python train.py --encoder_arch="efficientnet" --model="audio captioner" --dataset="synthesised imitations of 52 everyday sounds, one a clip" --train_examples=39062 --gain_aug_db=6 --noise_aug=0.002 --n_mels=64 --hop_length=320 --input="log_mel" --spec_augment=true --win_length=400 --tokenizer="word" --vocab_size=91 --encoder_norm="batchnorm" --encoder_activation="relu" --encoder_channel_attention="se" --encoder_drop_path=0.2 --encoder_depths=[2, 5, 5] --encoder_kernel_size=5 --encoder_stem="single" --encoder_expansion=3 --encoder_widths=[40, 64, 120] --fusion="prefix" --label_smoothing=0.05 --decoder_width=128 --decoder_layers=6 --decoder_norm="layernorm" --decoder_norm_position="pre" --decoder_activation="silu" --decoder_mlp_ratio=4 --decoder_head_dim=64 --decoder_fused_qkv=true --decoder_bias="none" --decoder_qk_norm=false --decoder_parallel_block=false --decoder_inner_norm=false --decoder_positions="learned" --decoder_prefix_bidirectional=true --decoder_connector="linear" --decoder_tie_embeddings=false --init="lecun_normal" --residual_init="scaled_by_depth" --optimizer="adamw" --learning_rate=0.0019 --beta1=0.8 --beta2=0.999 --eps=1e-08 --max_steps=5200 --batch_size=512 --epochs=68.2 --lr_schedule="cosine" --final_lr_fraction=0.05 --warmup_steps=150 --weight_decay=0.1
Rows from block 9 of the audio encoder, named by matrix and row number. Each number is 128 + 32 x the weight over its row's rms, rounded and kept within 0 to 255. All counts start at 0. Numbers have three digits each. After the name is the row's rms in percent of the matrix's.
# convs0: expand pointwise conv (encoder.blocks.9.convs.0.weight, 360x120x1x1), inputs 0-59
convs0.9 101:141160115123115167129135121169106110190147072078112144172112141205183151163158138129118123124144127138146184080135102108060176137130152152123116159122172147088154144123152145148172
convs0.10 100:180161153164066177127153154130139118115101097152148111077140118050092172114118141150124112098166127085103155090129177127164101107194128088104108185110152086171127201106153132163139
convs0.11 105:151124110082127134141136088121116125165119138138102173138148124168122081059160132133091133118115179111145118117165146148100102148142141085096106163174110155166121145127101137132168
convs0.12 104:053098145066176098137166123093139110088131164124179091113120107146196140155167118134105137177151113157122099164083143157104106101100132092133140189152180120140199139119149161221117
convs0.13 091:089096134180187186088095144091133124154136163136194187120131110057118060112125145156127165114178119129140123173129108083091127061105113098141091213131146173142106131116095126116087
convs0.14 093:118158155130091187087114135083084075044122124109073151155126148138121109110150111107160133069118130098193124132118119102156105124142155048122114094122072152163078156131153108151122
convs0.15 106:163112156113154183116154093061180135104125102204112168081117118091123091126144110155165123133112107132068080104144172115108153113106216112131165101116198157192089100122129102090133
convs0.16 100:149113106074163112128180114158186116142094115107131126191070153089124110112121127106050145144084088137092114161086133130137098169092045127133130181069088152101161108121106128121096
convs0.17 092:113131091171109160097067134122103122152176143120126155102130101183167155125108127105149113184092165152160163087134127147126101173160151126124124086154123150085125133097172140135165
convs0.18 103:123104188113126201111135116049142127115090103198091124111126104116087114145097126154120149172098117092112180102118154182143148147124153120125099187114128144154115179143142116115077
convs0.19 091:156160145153152157136130118081136090182140170125127125103137116177171153095145117158160139115131124109053109171130150140156082082179159204163195084148196141178087132126104128119183
convs0.20 092:149135130143118117053127108156128111130098132145125169125132150143111052165155115149121080140084167136162127137156165144124157201099131114145109150045106089145128116140117143199098
convs0.21 103:148094155154134103132149143152159162160116137146140106137056120146106181144148148172173144112208135114037125207082133122087106122114111126085119128070170144137116118066172119140140
convs0.22 116:116087140175163124145134133150099113104143108139169101102161137072087131124166115094152087055087157133149174104195109131099127093152048137085176113086116142166097167154117108152159
convs0.23 100:082120135118205097124110142146122086091096071149105164071202132178101131118134120074176159147115146126096131032108140130138150128078115098104150132100131170100091181117102102095160
convs0.24 099:124126134094154117126102016120120122168117178123120125201112128097104122131111136093181135123115123145083182159155162150154124152110108123102142124111094136096145111152056143134047
convs0.25 094:119155118168129156106107110198095110165110123064123169116114144062118115179121076135134101136162159102157167189065154102093130077116089090101110123101143139142121116124209168136143
convs0.26 089:081116108139162089117170105069090173141153182206119071118126192125107118169131150149101145099173092147150138164144087152172154154136058123159086128123092122146181095098163091151166
convs0.27 100:015159113114114070096157110112099085152143151152164100191166085149185098144155119109144120120107115106121126130068149123123127149076086154128111106146123157182146126140136101056127
convs0.28 105:160064073103198170147111079107121115142175123158087147129088118091131153134158114127108104109141061195104090113131117157142140115172111117162118107134138115091133101170190112170130
convs0.29 091:125148168122173141094126231142048136172108152149189079128148152131117110141092129170142161097183120139104103094174230101104135120047114117121130170119152085189089113132144165157115
convs0.30 104:086201111118117110142094184121139150104131120166115098131123163111130184181083156136120115110149137153055114176142087064078094153163134155115090119137143165134161136112154201092098
convs0.31 102:130114092127109176085090102125099151129164053113098181148146115137133092115142095135078116160133132100151157085089127120083113190171130147124137145103072089145109144103128157180187
convs0.32 089:107127120146104071125176155144126124145061168121125135149163130195143088146142128082146156138118215103097116158042142128135144163061140166148150123109106120191103122119125137108168
convs0.33 107:040061096112145140120127123130114094227122087086167079146080115173158149163146148153179150097154174181142144125082106116143142159156089124137138141078118176090160148075150168138140
convs0.34 107:140118119122139172175161132092148128116119143076173134089134148080101137077073160104104083135137178075143163086124121123081135166139145132136132080054066041113157136130087172141132
convs0.35 096:131117108081129097150164151120112091090105101115132142179222098140106083054142100123116075157152112093200078116135161154088127165078148119125137111113072121118100138177062197154182
convs0.36 097:148148176056160138172138109083091152102141122139110137128190125077177103091156104127145115129178140111085141152083181187129064096074090146130091102081149158119144123109092146141142
convs0.37 101:125132153121137131135153122150103144161096103133174144121084098140094120096109119089138153177140186125146109197091127112171190094092172098116132182126121130134121152198226109113122
convs0.38 089:186086143100112100145100141116131158165140202073152145089109146114137100080109136116132064125062087134118133138144097060110108144138115104141089092098088136154099104141080099087123
convs0.39 099:086130085147138173112126097143121152126108157086164233085113159040109149120139131132057116133157133118156100080131054095069095091115152112098135114098117094113121134115146082153111
convs0.40 094:112142165129209140066191142122124153156182085103136150145166116071112087115087131134097076186085180106135144073148133139117159175080112090079103131146115156145152139117063128135141
convs0.41 095:121094130130104164099174194134186134165099068094147139202106099197115097181137178137146084155154119126106127152169157102126134126155113183095079092149134154142127089089061116075149
convs0.42 094:125130137099152135168156169114180111119144151163050091189061169151102170077174115117078168108097133093137118113138088156121127131178156120134131084162144154158099177148123105089077
convs0.43 100:170124154073151091117081074129121130126097213177146091133158133110184154098150130150153130118117162119172110134130124156095126180182092079111148190089141114176135152109082125169145
convs0.44 101:136159071096152094113159091143087122118112105161172137069155172177071116043136121134100099114112140082154149099141150112112125108114133089106145126137101128168125145159098145172076
convs0.45 103:045174119136151117126083070123152120143121091127068173129120081156158115145096100134101114133158122078120158182166108161120123149100135114119185109108120122080132071154132153172188
convs0.46 104:167123110162138146180144085089112131140113089156066087114146119145107135118118102089109181160066108185134165079153185159183107128112136108128147175179133101122113175124071132066113
convs0.47 095:076097125095144085176074060114121079191092124100127104175154113156127152125140106110127133128118117137195103125149154142172100086159131119146077069109146184150124115186120126137108
convs0.48 098:133106140117053145192142138132132145134112138134123145219040152136083177149177102102117122117160100118122074102146101148084055158151126097172078177164148109133150155170137145136068
convs0.49 100:111118125161088065096186187171122121180077100105146117118095178134091191141077153113117161144110147162173108059096117115105088152141143143160153148126128106143137072125179102109117
convs0.50 102:132125160168026125112214187131095178119085133136088116127093145128073106117139138113132171085136120163091150118126123140125136141131105147183133154141111169143090141119131122104092
convs0.51 097:073106159088125163110198086148064162146099119113170149068125149138132084094137127120070136169146143069149130134094117085155135135142135123112162115110154132061118149127190130150089
convs0.52 091:080193082106117172134122146141124102151155175100097133148141096151179138137104173088131171132135115121131125087123118123100077102149135103078139013142110164133186137154086078085154
convs0.53 109:068116056138099141099152166164125096132146146167175143136093143156129123161168182135095150125140151121103115075090114144084132161170109160083200081185073202119123066133161103122152
convs0.54 102:103130064181177179136104115154120100115153151097204161119059155136156110132142125169187096138132114123155128048152114110093121120165107166114212123105083110123153106136124141145114
convs0.55 090:139075146079148183123146130121102088173145092166111147118127110160095164114156136103131073094102125132145151117160137112131173119095125114158177159132068162089109143128147154114105
convs0.56 103:131160104144103160019094108130116092080120065106074129090120164123163107156132147122116089217095104132154134134154135146100053125134111181061168139117077118140132138109118119136141
convs0.57 095:123133183120123128120153086159143126154147103111148157059049108127182076096093097090172088119104151123090075116169143133167134143151109088147082077149107115137154130115114140119143
convs0.58 104:145102120106159083163052093128108115103106122105106104096186086136140135137159201115124129104141119104174179173133114104107122121100071125132104155092079062113141112089195125170155
convs0.59 099:162137142083087138134102145151119137127129131089132110077094151163069142078132109169084102111142159119140111083131104149106184162243161143179059201141088103127090157112163150095079
convs0.60 108:126158121126151152083174098112155106133102131082122135055128065098130152168071158124168108177125085130132121159146110125116069087174148085090200087173135171093072115143125159142120
convs0.61 111:152152100114099120129171111112125153140167063095133069101096145123113067135109116093117079137127131113090080150082157126140080164140050126167088134131126189120135141128152141102100
convs0.62 089:163144137117131092115144131140117157164109108159157112098135135117122088118157107139145130145115170167155121176055129128112102163103112158191085174096081095136128127162091087139144
convs0.63 101:158133127108108157113135108180149116139125088096108120034136137129113103158165152065103084116161190091111135106074095087153127189123158162132136136136146127170160104117121124093154
convs0.64 097:172170139088182139114126130116137085087184162106175190098214119113181117106092103096197089099198158159157147083133148163126142063091146096133092175121104159108114159130093164146111
convs0.65 112:128087152114123193106113113092072086122124109152123130092113102151154107152111142146128072092162076156104129124187134163111109112187130105098166195155170122103121135110139124148175
convs0.66 096:119084152124142119200097120121099181139144115053114113165175141101184145162157134116128084211083122130119131142079162097059173136121128153126066125132133195128138137130178169154175
convs0.67 097:078129128172132149156132114132145113143114122076117121120127141183139127104155213151102091139164080142128161096146117206093114151086140078098097142235177185153148130152126149085159
convs0.68 099:061145127172157194112145114107185145119205153116158174148156125091163114041177099164124101129083105145136173143100086093095111093208133108120156060083144108159125131126132082164152
convs0.69 099:138125089128176101121162127095187124191138135098142098116089127107093127153125098141125125174093102131089144122087139108160097173048148181128071130132131114173194149150117087113121
convs0.70 103:102114149059119126120115143137112100112093132163180098126137132154088150097110048149043150090096085185115117090130108141134112145146062133145101106127129117106141143106112134111095
convs0.71 099:138129213133131095121193121116045139120148077102090092160159164189117126156149041109126185112100179169127124117185148103129156147134116106094126133122134154123102138123175142102117
convs0.72 094:172129159121170135107198101086118155122121098078162134152137137105086097114114081130123133159153130112112086070095133150156116116121137116063108176030123095117178141119125171098130
convs0.73 105:084097127137109104202135115211173125166093157145074135079133150167104182076130112116124083138157126105097127181139096141135120164096162175112145143138138151117127082109126147137079
convs0.74 106:162122118144128150109136151115153166124135156154132166094152105085131084173090103119140119153177193098198136183089163138073134174085118080085104135104150114186157095140112122156134
convs0.75 104:086174105166164146139086124114160096146135098139154172123161121079141138124109102082105087108138184169107108060119093126154050122125175089142110062144131126063141084136079182085170
convs0.76 100:077168153127107145104096167125079158170141125130137149119114148118153154133157208108133074118079100132189110119093120172112167149119147144168113111153134138092168139145151110115153
convs0.77 098:139146087169105141042096195144110139084151068169082153075155134145152163138102148126111141130065172087154161070086172117074159090127116078130126098103089106081131111133106135130073
convs0.78 095:116135072144107092129115138102151149117089066156150170147179169159103138229116156117147128187109167144176169133093075167108076119139104131114183092149152169135184147125116150114096
convs0.79 091:111149109154170153162124107102127160117100148182117146071106068150133122164085134093061164141130096127115187052097109050109153122095160169160162087163169155083144126095103167167160
convs0.80 094:108138089134118161053124171094185110168139161064137135132187113138175098127090132123229085135096185138142114092131120164131139125085139053113129168131116155146154105142107156149138
convs0.81 101:092135154156137119139147140090093081133146133076198142110122156162099149125134186125093109147142141175132141135201124105133113182108118114132168171068088061102104124098149142129115
convs0.82 109:137158181109099100147168160107050119176118102102089111102154137164107168103086107080116167170145161166141162109081143156125114104120111068148111114100111136086170116141143175114086
convs0.83 102:127098117125188131099175101110102166104161133063139147066128142092125127087150116083130105130097080181170108123064159101128125154116079140104073131084061131096116156188157099164055
convs0.84 103:153153093178099118174153124138117136109138140085126076150137141150173106158081165079156147165185067160097135071104188113105172077131128121127081164114119134116126143048167174137138
convs0.85 097:183181100118159122112166158149131160146175151162049100085101136089128100147139131164156116092134113143162114143126109144044057156139126107124153133136141116153138146100114173134126
convs0.86 098:134136163093175144135147088156112081117087109111155152135174117107165141083130185076092073118154088141151187114179158091136130179169099136134147171172078086153069120128104162145128
convs0.87 095:099108124157117145140139024135164117133122123151130119107087052130082087154160147172119183119161139140110114165078087096164130092130182150136156045158208142151161101105123103156109
convs0.88 108:166139140083085119139164102108143114109047153095131188164128126128175170115101104158157101137158063085129129135178155149126125096134109107176123183107133084113126151170102158145118
convs0.89 102:128160133064137115115060128159116108110175120133048145086057100071124148066185115157138118123160055130162134164162085141083118149149126049164128091105099136127136127150169095133079
convs0.90 095:122152097124084103141102113110140223119173144160157141143156147138050115127143155157075182120108135138116143102136160145076131136068120078152080104186154133062157085088123118145166
convs0.91 104:132151126144092188061098108158101141155165098079151146152095126142161147096081091126176056143139093110103114110091125096164142171147102168069092131137088121153121105093151152142131
convs0.92 105:154191160113188134145103082141124188150123137104155164126171122140104095157130162135122030178092166117081169147178139097163070133104138137172108154094128093099047108125153172138096
convs0.93 112:183120122187070090094116204106063134131120128134109142134112187164129068173139179170122177094108192112121126164127168103099102136171081105101151106135161097197156107199110076118139
convs0.94 115:163109101137159103119122135111087148197156066115153090087168166104119079128135117144155107107099165186140087114085148119101145067127154133132141171122125078129124148083175129124141
convs0.95 102:115112066131103092120136151174113133126135100139136113095105152131198146155162207099100162147085139116108205090139110052083149176115106148133169152097081110169130075086125123127148
convs0.96 103:144144120141093073149076143112139174176149140164111116099103188116107139144127099090104115121101173162126115108091130131117155187160176142099152155132097127124136111148134078155108
convs0.97 091:175153167095123120120133085095074063078092142115115088162214118115175150055112086124140145162098115135166120109118165122123133108094108111063119139133087123155127176131048143101121
convs0.98 100:088120126146089117105128070090189137083089136184173102137145145166132116157170102077144112121136163143090126153097134152069078158082121153138128097125167157180155056121092129137134
convs0.99 103:148158131175135100150092073152170113132110188106112102113136064107135144109092099130149155135151044104119116172150092154149132131096142155179151051113129123062155163144140131153117
convs0.100 094:149126151094162214130104099138073087110115075091142119122125153138141083149104098159169128144086202152114130061143111123149090210147131127078114160101091088080097128119121139133134
convs0.101 106:186108103123173111115108076102118159160142124114128115143098158050135118140150121128140108147159107170084129082111056132116193118151190181113098126116167173089161095187145132127109
convs0.102 114:100154128131116039183170162108076218138172141177182167139090117142102136135089092124104194105187175109095135183123136111155105134081097148151137101142126144176080114104144140137102
convs0.103 104:175085200134118137145146090134111079131133150141109116167105078191119163112139099147140149139130157174123106112141118119151142117148134118079205062141149160144109174164120077147134
convs0.104 108:138138148148119220097092072101106104089147087122102182133170080143148123095122135094131155155134106118110141147111110155119107120158159085088097120165091131046069166131132092114115
convs0.105 099:161169185090126160126171091118140114119047133110100109143149094166117097119120121165065104178147113128130124059127102122173106120074166195104136144111085137157131107148110166085117
convs0.106 101:096150062125086150148139132181174173120083174161154169170166162143120136092140141090141106105153101132136139154158155175101102090111101152106050112120083117142127049175126111156067
convs0.107 093:122081166132064097133125091114109085150071160091199076127191155196156161095121100150188103144163141175096109098134142159149140135079151159093131159127150114148123047152142125113177
convs0.108 106:119116167141158134142121086104154100125100130144182121099189133150136119100141130066121084121051098148144163153131128097127163169089113127135126036092063101127082127149066117128214
convs0.109 099:120095110108115112195151133135116093156148176103142091132072106165118088179171148132154147114151063179078136137129160150108122061052118128142138139159111216151126062148062137093145
convs0.110 102:194141151108172153045096135099147108144115127035130127094120122165144118108119142173116092101137090174169056105156138119124159103149126125146153178178084115204179142198077104082138
convs0.111 105:160132125115078097135119111135151140159123112143121123188071113125107151106056137163150176121181135139077092174127138168175136161092063163124106123122144181136102090098092093098122
convs0.112 103:146129077117095166138114020168120119162096161141131059198121101119144120131117086159122104144131143127109118145121099096142090128144151135089078175193078135114154147146165122152128
convs0.113 095:152109167066183169078112140160096125157157107133113090108093087148146119101190109183149071111123077066136145179148139081167167094127101087092113140095145091071138151126183159127181
convs0.114 104:116177164148119179187106115158109113145068146137114110144057099123094150147111141155139112131126121122113162114126086071096078128154111155107143087152190119106094100132138118164154
convs0.115 104:091155125142087140115162145092135167063114101090150098156179164122087138213187104117157176142090127100118090136089189187067100123117121100071120122113071191129132094141194111106154
convs0.116 096:112137171110178129129161105141117146190169089159110171162180143116117126146134117115102158103146105133122107115179165119129155137094136170106137088141110185138111136138145042066183
convs0.117 087:120133108105205160155131182159105105118131116151077170089136138095145084128116120100134091149153132131182106170159107098104130079103096149111206132117123101166131129103107139171147
convs0.118 117:095132137113144162107092137084125140128128072107118185098092148116134126151134130140079164141185125122160106194107088110122151145076182138130134171080097096120128135135121207141212
convs0.119 105:091146131142050092175116127087100093112140165163125099135115115166191114128054103119146138058111113120134150155151124075159094153089093083115176127145136131123129164155084100129116
convs0.120 106:124103141119149103146052132098188138141175130158143123103091105118148116131117162128164092179177185128122069145108106143108136150145160116116183073139150103107220049099083133146167
convs0.121 103:119083100107084143157122100147083173117070110176124112090114132123100088146149097109077168131154102088092120190113106067173161101124069157090162134106166094132108159083181128176169
convs0.122 094:114138122127103069126133135087092124164225140175086141154116116154157114183151141181140141055146156151097116154146117128138130138171144055144164081166175129119167051103121135104105
convs0.123 091:183129142141088167125115086149135104186092136105133150141138099151119092083159093116113105188142114107162148110126148077106120132093058173069123159058140091102113107158096105117101
convs0.124 093:080137112104099152095133107073130108133136190167155120120094133105143124092123108185111124045093077129057180128067090115084058115157105130113144132135111237161153126135172098097124
convs0.125 109:081104080149169164107164080143156153103141103140131177091127102127111086106170089081081104152141135119165150175084102110074106137138173050140185107124160173167111113095094112160145
convs0.126 101:154162097125137102128105144139109126180065105143138191128165141112121093157143122157160132100124206123151153145084178127081131126154082135144137097154057145168128098191136144085146
convs0.127 110:154093110120132105146122121086117170114053120167200120199126087136069132071125135130101161160145129121119110126087150110163111067080075141069101139107113128114117150097164152144099
convs0.128 096:115079103118156145177123091130090134132091151171130105153173205143085133135139170057099166078130144099151156078111127069085149105167119141142173136123137094073144111127090128174169
convs0.129 100:110132195127111096099113129164131163117103105100141137110172121079129131072129070116189099146110110150084145143148139081120150081112128112132081120123064142122119075180128169057106
convs0.130 097:100086154131112087157148108125149130180181144155098099135105117156132118134115121179118137178123138100077124086157090126125101141103154094161198099109125169144151088088111115095151
convs0.131 101:107138142179104127074113124125111065095201112099090157100156104152118131100128166090217090124119137120146122175142119188094093163096156140165156132139110181050103129077092159116130
convs0.132 089:105096174119120064065142153104094137147134140105191101142115145182173110185157167137148132138159120121102091189108131148119144118139103091096090107154126150115148139089146125137135
convs0.133 097:176098140136150138121126112099130159092120107164153176158188107175080166090148159148107122156121079174155117188127154157171108109087125065144143121138085132103145130114188127108129
convs0.134 103:171124138120110091140135067159134187192084149090152118142126152168118154062111132102106136109096084102139049121137143170164094123179121134105052117112154156102119144196145120077066
convs0.135 102:129152112127154134092177152104060129165133145164121127143192236164095112205100105128147120197108157123120088114162229134070104133140129149117085148108106107108137105135106140124128
convs0.136 103:039179116096098118156143147081154137130072140144125095187171191127063135160179173159126103100084153133175130139074131088120150179186131152117133140148095157135170128145086147090135
convs0.137 098:124111156107175098105077130140143150153151145092061112171129140135167160130126185129123128205117135123113121154056133167063090183111129097091153072159148088202130113105089110113167
convs0.138 112:141174190119122129165155125105127136164164132104099182146096066204158105156113110071119160071134143115130129121132120094149207040137127076132185107125129129167062112157143106068147
convs0.139 097:116113167188114208100131137113110145159177097099145103138115087075082206131124123100163121137156102179102151157101154100133120131143122120156113163105131144141174109145193107137180
convs0.140 103:112159145114134157103097133117149126121185090094038185084105095152186122123090128140150113151123142152104132141148134130148155143106110173124124110151161095168102143126157119138191
convs0.141 097:110119145151086077092100099112124143128102160105130137121043090180146124120125146168099065129127078112140146133061100095105123130147100142111150106107100140175171108082183178109148
convs0.142 110:093136115095135143218135106138175097128131165064059086130134105129152117123128117163106121093089142162141148132126085073106118151123111148129120045186105185128137109155063196186130
convs0.143 100:146086091156157163125102135042070164153143092160180129100119207156104143157107090127109131087092149153113143156139152153081113098160197088110093205078119115118126147092113127128152
convs0.144 108:131115154132145164106130106176139141174078107121090093128148111153140105144078115135121127150116091096185124205093125149147130184114083129082121174116122065146136144133109105120159
convs0.145 094:172115146152114130078082148104134181169143123085131155201079138130130124081103128124071122090146080113112116153117097150139115164136111145129099157123063159163132099060139192073102
convs0.146 100:118099094169161113124163157120134135171156138085138089141190161123119139158160101136190137115158126101198119134108139201126150103056096067098189116111126118109129123118119115108152
convs0.147 101:087109113115099159110098152115179121078138191142086139141172139118144142072161177071138131115118144145101132148140126173139079137079146098188126104173131121088163100144100096126139
convs0.148 090:109135107074133160132199104139115138104093083107129137097134104089142120176151102128125110158117056044132186090067099125140098123124059118093116160041115111122093155141117121152190
convs0.149 097:099160162097126079141140116139130137093115167151111014109086083140100122132108072125147172128060133142101164153122169135165097150138097165087133105145126218129142154128074179136148
convs0.150 102:127182159141182159116138098103154139145108142157086108108091101091106191118100105189157162158148024078099120155144114080133151067170086149158181134164108106153077190199114127176109
convs0.151 095:129101156138157087087088089143142110145074131111184133087139122157146081137139098084121151179139141129177112133162129177192085114081104182127137118137126162156137154098099074145128
convs0.152 092:139159144114121201136128138139154149115109125106099148165116093120157137127150175116091149159146117115125156143163109108090128164103092102115096175118087144086138080163160135116149
convs0.153 106:115099162079114090154129110131181193159083148128126072168180041146138163092117092118094166088131089149102130141107116148193143057110109137119074120128159179146120151148121124109096
convs0.154 105:102121115177176059130175151144142135112100138112124109107137148158148076167141130176123120063118070114098084136111135132083116118170158146151141152175084130146204137149159153129125
convs0.155 105:178081155145125120149130139152103089179141138168124121147170151135054101103128036153141152083128181115141140173216170121109154124111109140125090147125114118177097177152163096143066
convs0.156 094:132133117158101162104180124097135141073102137078151145093137117113140164109126066136101152110166122120110150117117191153102094134073149087091112154144172137144118157142118153154060
convs0.157 100:095099142152115099217124102156130115158114144134123101125071102118087150077119139092078150110132154144127197082119121170135165146142077100101083162176119148137134167126125100157119
convs0.158 107:168137121147126124170171137148084157121163125168121095167186161168097208101101104155082112087132084125117140113125137107138113113117135118167131137136139131102134118139161110184184
convs0.159 092:115139112145100099203117099132094145192118138151082182126148144208092116113112115127147154077131158140193153119159097084122174096082135134112112159113108172093126117145179144074162
convs0.160 097:119110094158139120105146161104114195136198148144144132080108177095106106144123165120096123118146105044144127173099154089131109115140083188105110085068054163110143111188128127081074
convs0.161 103:073109157185102093192144068156150131156131146153123139117127106154127186091142102125131183137100090156134122105130130037111130175117134149166063095129159120143125146164156101106186
convs0.162 097:075137085147129167166105150088152112125108114039140176116116123082116094080125140127118127125138149098158134191125095161126113127122045081133114122158098094168137161133164152127147
convs0.163 100:087097173150078113180129196127099131144170167154100103126125183067135138167190092132127181113109160097131133074074142156066144137095108136152092137128177112169115098179086129105198
convs0.164 093:169107130092136116175117110030126118082174184157166109129156107107132174154173092119132138108131067183074085167077172112154116091116075152134118128166129181146134132157164126074172
convs0.165 100:110168107133068140143158167169125157112136143134129140163170129174158126143185116063159097098142128162141105139070129107109121195120103130113105129161091197078167061156113151188100
convs0.166 103:151169142092159131120155185113069158156136149121100078134139131179089152150139169060142154147167098085101125110063187166183125088086127132107136154183096144143152167147198129169098
convs0.167 097:174130112124063137158142080184172110180105140119126125164158091195094094098104164147204166115138113136160112112189061099148122135138092117141099161104097123064143115137164205149112
convs0.168 094:104126121131179115146151151095110162103130148137141087230160165098107154116140084087179180136112135149123143131040146112085106184130102140103114063090134127118144151136129077119101
convs0.169 093:129042136186143154120086111136093127143135109140137142038080105138150129149148160149092120173134128167153150134159103130123159088064105109169124091178153128133124080140103124148141
convs0.170 102:166136125137168132159108134139083152191136168118119171140156150148080178173130062106067130158147147094120120123178188062151169112080116160103179145139108044136078186156132126156103
convs0.171 106:156108102157146167197126114174188131071125096195114100134088145146098144082162131143073120106158072089079110121077095108145112094155181158177123124102174098133133113121137131096150
convs0.172 100:171079110154139143153113166182099096066144105140144143196073127158177109138118195152074094133153130104135125129158101107171109123176125157183174123103110081124101123187146163107146
convs0.173 093:103174078105102122199138179102066113085163086158182167149185137154131106108151141140124145140101128107097111160113156102047110202075104164108064155107089134058124149127099175160112
convs0.174 096:097127080138164108154168136104078158058097147145143124163160122154122134161168074156161186108111149083191079081156137104098126098136127168182104164190153123164144109153095162156163
convs0.175 095:105160165081122091130100120096178134169094200114145122145136112097179137108126128195180140086144153140146129134143092135160076155109130069189141137100116093140071135163134121145163
convs0.176 096:120111115149148149129157114066119140129115131117090108136124181092128152137086132129144144118145113138144120141096135095154142082133108121163175083130130143145131149164148156098117
convs0.177 099:133147147155108198113095146182134118150100124126100109158166128173208188131128118155154107157170076134096132174172116112159167147099134203176136158142168122074166208176136137144165
convs0.178 110:063113124131168073120156103087125131156099131111118109181149120113077171135135158118120168145126126148115132084057211140137135187148165098085111117150132146160173104159085065168114
convs0.179 105:114061154089140117153079100110091109116153156131176081188118072099101173180122103130158072136066132148139153134140112165178157128188110120084079115146152080154156119125145153127114
convs0.180 101:218127173159185091126111180117053134167100143157126110116177186139096109129088094126183150099092154121223148113122190113112160117142116075125075103104094138157141116190132117124111
convs0.181 103:102153127152186127114138101171136141179122182137160148164161121158107101172134117185079133107087097127111103147141151057124133065138133134088112164094137103129126097118122110133026
convs0.182 097:139126176056101033142149091065110131101128090162091128122126042210127147144088181132126161157113069124135083129156149154151132160119170127145151119154131143097123142143087144093133
convs0.183 098:181121123075126176126197169163169127093095129135149145132074140139088123158162121093138132105138154133161055119193126096152087132111180166099121044165133140166131156182100149137053
convs0.184 102:132148184157125160102124159095155113089062150097134132144098142092169181151146090185117139095171130124192155127148121095068115097160094141094113163131089114174157099171094143129132
convs0.185 089:098096129165090141169117172092079124099115138139144133163131172014144103182150087114062106050107134101181164137145169094121121160143131143058136081109112110151088153110094161108158
convs0.186 096:142155113137167174115129076132106037132071076148120123150123137227099172065138133164144101180146124133159139110142127143156131109136137148128150112087148097144171213138116141127139
convs0.187 102:036126167134137121111144117124150106125083061127187104153123124105145042167146158175097103099110165145169120137167062125112143210135133128103152133157125110140129161080175127142192
convs0.188 085:154105117144142165147074127182078111176115148126131142107103141132118043070067103094100135144170088104148175132203168084111201119120129111141161122115147131099045123098131110149142
convs0.189 107:161139126158097120170108135167095141138140141163115125121127135114196156104150153133165120107122104110108128160177120117099169062130164082160134094159109083097164139169139103163191
convs0.190 100:101132089137140191145139129146146143110080103116119193091113142137092130147172149118115159111182116096128065092171160114084130124107125085121127102089170138108124101132157161113126
convs0.191 103:126103157106124111132103104078094115122151104114099119154055127134120144126105145154120130119096153196079107139101094155107091170167165139149155121125084095132118126081126108111099
convs0.192 105:165145112081177125154205125091124140132059132146158126124040138141056135102106137180090116161148106120135134154116109121177138081140087168114152157137176070165107156135160144149096
convs0.193 096:085067137173097147120159143193129096193116112144114171129130110168147078136132131152136112118140158142090126117175130144094117124136145170119148173136166144121143126109097096137194
convs0.194 099:164103151077122127098117108148149085148113111107163187147156084166150142146148121120123062160087135102105159173110139155137110244123079138114099192088116151164137138152126128130142
convs0.195 100:164154141134177126124147088082095134113164094126092107097127112086146092046161114163146173133173145130117134155157107104111146111143105086134131093104177168121124161149130125137117
convs0.196 099:114074138102096160101156115073104082152063127163158131097170143121149090089174118200119175109087132115166104137126127151129070118152108121148187174132116169102111080058127057125131
convs0.197 087:096117051255096215141159102161132121166103093119125114099186143134089115148141122162088114149129153144147092122165154169152214169097123090123154161146151160081124112136138095099130
convs0.198 104:106143136180148130114103163101155177086126083142090172045127096109140147067121134174123111164135113109077122089131120086108136072124172133102090080119109065140143162087111072146135
convs0.199 088:111128171094073154098103129138109104115137135097125096062140119139085136048104113092157059081177114095130167196148126113149111137148115084179061190088132169161140124168087137145136
convs0.200 089:167153141072140106143151104164120074095103179170150142149136127146121088112105092120169116116117088104189183104154121138187130117104115150131130082058104124102082175116067126159109
convs0.201 089:130140137092131181136169101108175134143143110131119117132124127142129158157126147112154094119051139107167120153124128129148134130206104133127126113107089131107099087089137117099079
convs0.202 091:154095071092129175108214131176157123121139143070141180072153136111148101146118154079067109188110089118153152139094141106109111193131128102183072160079124098096126180157115150136142
convs0.203 102:137125178129088097133171091138121129137099162121121168174180070145109132123098107139126132107124149156113140153153156166186101100078100103128155166137190188181127117102080115147085
convs0.204 095:118139109132188052095172100093119119109093120110154150120127120106168147118140139083131166086095148113134131095112140171182153092088137142116098129155088204144154133139154102153102
convs0.205 103:141128143081148110180193160150083149128122116155112065170121132144093150163088100127099166152118081101054095130150163138147121088126055153139123153092130099139113154145109174056136
convs0.206 102:162138125096217138156166159185137130190116120138113106097139170136138126108160190106148115121130190156133147145164131062120138127094095102097151111189103139127146093159156163167140
convs0.207 103:115067090165157162089153124147157114104166136079174152098093100112097101132115102171069115146127166150119140095127135169114055133147117124137165138093145142090185134110159147142154